config.toml
model = "image classifier"
dataset = "small charts drawn from random numbers"
train_examples = 203450
image_size = 32
crop_scale_min = 1
horizontal_flip = false
rotation_deg = 5
targets = ["trend"]
num_classes = 5
arch = "mlp"
layers = 10
norm = "layernorm"
norm_position = "pre"
activation = "swiglu"
mlp_ratio = 4
inner_norm = false
width = 256
label_smoothing = 0.05
loss = "cross_entropy"
head_dropout = 0.1
init = "small_normal"
residual_init = "scaled_by_depth"
optimizer = "muon"
muon_scale = "original"
lr = 0.019
momentum = 0.95
nesterov = true
orthogonalizer = "newton_schulz_5"
adamw_lr_other_params = 0.00081
grad_clip = 1.0
steps = 29700
batch_size = 256
epochs = 37.4
lr_schedule = "poly"
final_lr_fraction = 0.01
warmup_steps = 2970
weight_decay = 0.002
adamw_weight_decay_other_params = 0.01
Rows from block 5, named by matrix and row number. Rows with one number belong to one neuron. Each number is 128 + 24 x the weight over the matrix's rms, rounded and kept within 0 to 255. All counts start at 0. Numbers have three digits each.
# gate: MLP gate (model.blocks.5.mlp.gate.weight, 1024x256), inputs 192-255
# fc1: MLP up (model.blocks.5.mlp.fc1.weight, 1024x256), inputs 192-255
# fc2: MLP down (model.blocks.5.mlp.fc2.weight, 256x1024, transposed), outputs 192-255
gate.522:185098144134121147114092172168143135108134141116127092144065158146103162122133092123117157162141098146141134119184133143149155129135051122114125149082121136150134069126116134128156084098153105
gate.523:123125140114132133117122127138106133121117130125118124100127135136130113114113129118150136127121118126151127130143131124138145129129148165141117134136131108121133157121115138134106139122120120
gate.524:127127131120127144131119135106127142133125130122124120134133124130132116132133143126099110138139134114128119126100132112121099105117122124130132145124138127122127130141118121143094141111119118
gate.525:129134136126131134130126131131131123126125131123112133131133131124125134120125124123123125123127125124129139126127135128126128135125124133127133127126125128130126125128123126131132132129127127
gate.526:152149139124124142118131156136135116087119122086103114095101113143124113128118171186113126105152097128117100122150093156116173129142124149155118139167098115130143131141140122169133136109142118
gate.527:099122116110091110141125127148129144155114108113140123129141113129136145137136148145111132096114081195146142147109119118136099132101153116099140146081129116119131135150104111112120108148152170
gate.529:144114139146147085104117140123124131119120086127141102120149166109118126125136131143135142127144118149160139142146116108146120096129141121126115141124110109141136145096103117119138132105141132
gate.530:124138126129120126132127130136115125132125113111126139100130126126128141115143131108129139111130116130135126118107119127139115138127126138137131133136128126133111134135120123138123121123120110
gate.531:128128132135121128124133129124132124132143122133125133128123136120131136136134118132130132131128124138126124131157131125124136129135133123114138125132122120127127123134119134125134122120119123
gate.532:117085113112125108172140206110156158140062093127083103074108181078197141179162161100128114163121023123113166155209130133148059100095069140097120140138110118141149094168138137062092159142124155
gate.534:143125134116115131113123120135138143147112137118115115130112128123131117132149143124128107137146133149123117143133107098132114136142115131122124140135145139116143123143125136116132118137127137
gate.535:128111161114136119127121143130103117129109135144135131148122122148148123139148139150130127143133145122135117140130106121130120120132132147123152120123115110136144123136119114110145123126113084
gate.536:121161164140131166119112154134113135101121141098115103125136110135108160137090105176117176155101112075118114123106146136121109124136126139118096175115132079164122139102134143179155139141176126
gate.537:150117153133119127116143138122115128135130128135123115109133148144119121132123120118106134137156122106112111116111115137125122126129148105117118140140146127128134109130130115142125118105151139
gate.538:127120129134123140114115134137117119135126128128121127126125123118114129128129123129115125130129121124139133118135138125128120140108131120125112141121138131103117146122118128141138126114129119
gate.539:132062103131147134107107201067094121030138067105164134144159148103165165068113094136114169162104102167105170126117199138152100086087105222135087213165194045119153065041000200134138103059123128
gate.540:135132131132136126134122127129137131129139116127128138133136128124130120128133128124123127122125123121130127129132122139125130129134133134128115131127130124122121134127124128137128131119119127
gate.541:139127138105126139111116164135152147154150141115109131127096106128123112108125141150132132125116123159144123115137090094120106163136126137136137112155119116136090136158166118123122111110117152
gate.542:141126110125185140104065120162122109095106150112129079112067157104115162194165096092068115116144135125120141075091063148145172132131168127082099226166119166050182103137082101157106148049117103
gate.543:137163098113156108080106157094052120107127140095127146140159143113067125161100092108086109130201167122082166080033096163125204168099079197105143147099135145087122176124131125150096165107146142
gate.544:108088139155142130136114134137137139133132128129125130145119136119140141103117133135094128114083154127128122146099141108120149084129145110131135112120129130142122093126115127129138134116138111
gate.545:131156000150086105169152167100040106069077040062122059196084154171119207186143197255201138158049076092120103222042189126124173088115147082124114246161181116070098105240107159080100130072075062
gate.546:124130127127131130121130130128126131124133124135123129129125131129125124128127133122126131129128124128129131127128125126128128133128127128128127131130125133127124125130127128130129130130135135
gate.547:114117125113127134133121133105150125108132131110125152088123150110138105137113133121156139113146105136128092112111117117127108099124136140138145104104139118132075146121133107144126133084110153
gate.548:110173108192108093164180141185148180093071086142136147092139048133139160139152116206131144125118172049142096154116141058142131082086199054135156108169057154125131193133197127053074157081208142
gate.549:105181126111094147130135124142095130109118090147091125124117132135116133139091150133140105140092119118138104086137107130172091157104105155166119119107137091117160110143153138098095104156132135
gate.550:130136129116117124136132120124155122138129133115123152123125113125142138119117131148120127124145117136121136130111135129122109129091105130128113133113123124144145118124131125128127114110121130
gate.551:131139118159164125138109113173124133146127115117104148165146177115138137130105122157140135117112089108130083132097165119115145130118140120134105150114132150117147149101137093106129142107093120
gate.552:129122121130125125126122130133131135132138128133125127125129133118130123130131124134125135130128131117130124132128143130134131131128124126128123136130131133128129138115132140129126128127118130
fc1.522:124133126123121154184151122138134149154127110117140143114152142114134137134117113110147107158110099114111165125141134163110143130099163137111134140097142147105153143104145125145166132106088133
fc1.523:126122133118140142147149122152129141132122120144122153144122131119138132139136144094125130143136112122148121114096095133133160118134124107124137133130110130138118146155146125124123130131123113
fc1.524:140126135115133117153112147131134138150146131143137116125116148124133128138121143140113121138143110116118109149131126146116110106119136134133147138143126134117103140139111121138109113138127149
fc1.525:128134124123125129123123127127125129119115126132120121129129123124127131133134123138130127124125127130125130127134122130124124129130124125132132131127130132130131128135129132122130129128130131
fc1.526:129134156136121121134121115128138148141127134136118133139116098135132123138154111121123144121106157119081116116110142125109143145143146131122133143131134122122142138094116127123142148139125129
fc1.527:121125133135124126134105107157117134161146124102091127146145142121102130134110164119140118088148135112131135153127152165146117161090162112116108095129111120084105123108151123157099122129142159
fc1.529:100120126079118150147119120145113105105117146115120134135142132128157127115121134190125127150114082107126145108103136137112135141135114142099147131115136145117140095145111162147121118111125127
fc1.530:130130132133111124126126148129149131129146149138117142145126124113133126132118128143122123130111129122126139138139124119125156131122127141111112128133127127125134119123120119129125142116134129
fc1.531:117121126117130126125125123125134131116139132120132132134115129112123134139129140124129121135128135121129104131129125118126132129131145123120132125132122131117125122116139141133132140125110117
fc1.532:134125180157154152104069136101173130179163087122079118206094113157145157072107144137127140144088116106152140093157131154065102154164111127094139107110108165125075140094129136158148127117151148
fc1.534:136133107120125124137139118149133138142125135121135129126127123121131118127132139113148122140123118135128126123117122141126111141129136115119125139124140130108119131147125140125126127141119132
fc1.535:130154102143112129136135116155143134132134128110105138106143141099111125133123125110133127118118125139118148116130145141124144138117139112136114143136135143123124141114130130123115137131148145
fc1.536:136089095126136099121160103116152128140142115181118120135127140112151097134185135089139073120139135189121108152142119127146130124108118103164140076119130175105133118168140115075096120119105140
fc1.537:129116108148119137130155129146107149118113103151125127137156095117113102117147127139126138129122139114106120136116138109132142126129120104139131121119118137138114127135123125132125132136108135
fc1.538:131123121142125106126145118118123129124137137124128114121136121143111121125129118120116120115135135142124126134116137126154112124127128133122129134116123141125138151131150123125126130126121118
fc1.539:177133124090109233119167122116138093028107106130139181112127059088136085103088162094172147130100189174134113076037114080121204086117145042123094136139068182133110160190204197134166188144068206
fc1.540:113122135130122115124125126141133113128131135127119132135131130126120142121114131141127125141123135114128126125138144131129130139115131130131134134130128143128142133122134123121129119120133117
fc1.541:131121123107134139109138135123141137133132129095138140127120106154151100105145129150134143126142134158124106131167108086149083137125152121122145117150103138154107141184132103126126131096140142
fc1.542:104128176097216162153095140126125154197123159099123137109092090106114128152142137119098130148105153151177162107133195095147179150111072127124120231132089178008111121068115102190183120058079110
fc1.543:118091175129102127147115122158207127165115125191108130120106130164163146084170189130180152166055090107154091158208164124141066074164193071177134105081105097159113063115155142099128107126138104
fc1.544:133142131140109128133129103114134151144136150161127107100130143089129118125147140138122129121110177098119144074123137137106139131128185094140149130126156113155121120171153066094107107170166117
fc1.545:120090116087191169180189111099125220102161151123124118092175061161140067177084169107204167078138117176147142107151153161140123124084168160134017121074067144103099095081174035152174162122105115
fc1.546:125127124129129137125122132131127127135126126131131125121131126127126126127130121125131124125125129128131127131137129122126131128128126124120124127125128133129135133137126124123131129134125125
fc1.547:158127151136112142118122123147108124141147126134128124150160137105106133132130110126149114137132137127109118128148137132124128152127105112126123112137123120126157142113140157120152134164126102
fc1.548:140116138065161184090049089115085116135141153103102133158127176142195078125139166051093102108124086214136161094084110181115095140164062211139062144097187098114136073137048129195190123150035097
fc1.549:150125116122115125104138148101158113120155160105125127116128131132154117131144132114137100138112144161124129133098152131122151089162157150070119132123121131129171121149126112100133133094136107
fc1.550:117121134129124124133135107141123137136125134120153127146142123128135136142110110129129143113130137117131125125115127145123136123129140125147120123115115134124116139109131135129103121118103140
fc1.551:117130114168126122158118116170126123167122121117143136173145152098127144132127115178134118117115094128138093131109135137126147122128123142114094146121142155125165157116130108113122129117119109
fc1.552:125122115128139124125134123126131128115119131128139125120127123130140123133136133134128124125122122139124131120128127109127124144125141120135129128130118131126132125145128124113132128129125140
fc2.522:118127144185109165098131141171141129108118140148131132099132113138120149125125104115105138116117147137124107146125120161097150140126087139104112120170103116079163113159108140160136115132137127
fc2.523:139108133114134125114141119144137139130124130114133134142126120125137127137138117121121130160114104105131137130105096135120157138113124144138155133153122133131122144117145130131138134144125115
fc2.524:150131143136146117120125108177149141105124080126133109144103109132098173117097124108141126118115128124138125146108105150156177136157137103145149129100135124116145138125115138123122122146144180
fc2.525:133125129127136131128125133124123130120117135125125133127129123125129131125126125133128116125135134129124133136131132129125134137134122133125135132126125127128127126126131125120127130126124126
fc2.526:118127132122122121127143146127113111146122116118121132141129155107151099118081122177140125152137071143157169141153157091124124124144101152136135106114129138141057124119170084119105099119142122
fc2.527:087129124132142148124099162089116125116145164119119130138110122119157113123097101125138154165114133159120106163132133126153106130145074106126123178127098139151145150102125107129162101118103132
fc2.529:131109130132113102132119132101143136150113127145113142139115142141101143156143143147155180137124125123103136152127109107132139123085121138122145092160104110109148146110158153134141090161140131
fc2.530:122115123135110131132124127123133126107142137114121133092159122129134127110126129135135125140124113105138144100129118129121101132112124135131120138135105136137126118161137133141134115129125113
fc2.531:120125133105128127143126120129134132113125127115139131127125123123131130122134136133117111114122129131141125121105134126136127130130134136130120121123132125122126116118143154124122119123130120
fc2.532:114123050127085140086131179087128149124052075156156111013148074132172107169164127148086082119140137064083193122154131096134134131089103179069061159141102136158128200174130135035102124105063102
fc2.534:137131112112119142130125126140155127123139125127127122109153116122129128119127119123151121147122129144145127121136129153150113135131139108130147145115123119099107109115119126123140128136107136
fc2.535:142118163126144119137091124131137098142122162147138138147111117153155119142121139148119129143115114125136101134146101126121152114151111147139133109126109108136130124124132115118105164125108108
fc2.536:139141124111180157135151120161128138086105097113097133074125125117087124150127138143129154117081133126137120118117139148109161142078092124159118095087154105148134144145127119160117136154171117
fc2.537:133114104142115130126153125133099138119135121142135133159130148123116144118117117116120142136118118114137147118104134128127169129126119120126136137133140109134135126138160123147130116104113129
fc2.538:134129105126127130109114100111126128126124097125123125131128133121091129130138108136137133131140138138128103125143131123120131126111129140130115130125133130107133157132108126119135112140130127
fc2.539:166099104100111041172114196108129168196113163132031114165121182134067128116146185141155126117024152049131183224215138105138151099075093179143153099173123063050223133053092140138175082143062148
fc2.540:120129135122125130124121119136134122125138129133123120139124135127121130130123138143127118134124126114141128123126131129129126140115129130131122132124124129127132134114134124131121131118129116
fc2.541:115122123119105122097130163149117108127142123150114145104141142116163102128119135112123141134120109113133124142133123119111126139142140116107101137114129137110125115144107124116141149164147134
fc2.542:127122051111086147113083130113170056167093134129142185179136158180110112132138163096167090096166144044057168186119104179120093071109095121087152138214202175135080195108166194095065166069165206
fc2.543:126113169199140071176166166144110081090165141144039161151106118189092103153105094156136115120165166129081141112048071232133167153091113191137100070116182114157160122082123145146135129161108181
fc2.544:113137138126154116132098132152158114125086117132095155134132101130131092124153133109119151100142109179135135133118119163138113118119131131153101151134124089113122119105101091113124131147137120
fc2.545:097088089073000007108175085152087092162136200124206096041057177127125207123219137178100083112195081063076192105103089092149133212154207141158159128078069148123094179171121171127136065159182071
fc2.546:126132128122123126121126134131128124133128132129131130129129127125125127128126130125123119133130121125123133131123131123132129132123125125128121125127131127124132134134131129128130131131127131
fc2.547:146116126101156119112150152092148123135190143147127124102079129106131089141142131112182113122116117110114111116160113119130100107147143141130121135110141139125122115134133116156128118123157101
fc2.548:145122114138128064210149139194188192118153106143144121078146094123126162125161083134143129059127130073144206110122153131075108138118170069136135109169120136151150221131192168093070200093163087
fc2.549:134163132134119128123131113120110153137149101133099153102105146107126130122102129134153141127116137114089121122070165127163127082116125132162106117102109145135134090126128122105088176138132123
fc2.550:118123128154123128138143148110103124121135139142129124127134134116140142105133123113156139142138134136128103124136118139138149128128126143105119120143130119130143117131126103121143137119130125
fc2.551:109105123114101155089128140093121113119143110138209124106129134143134121134139152124121142147126188107137121149166096106132076125117162113123126128119132135130128125130109147147105145116125145
fc2.552:110131124132114132123115129133131124128140131124115138126132143110125130131136149126129137124129139119144126126128138138125123125135121131129139129141133124129130115110127132134126137131110120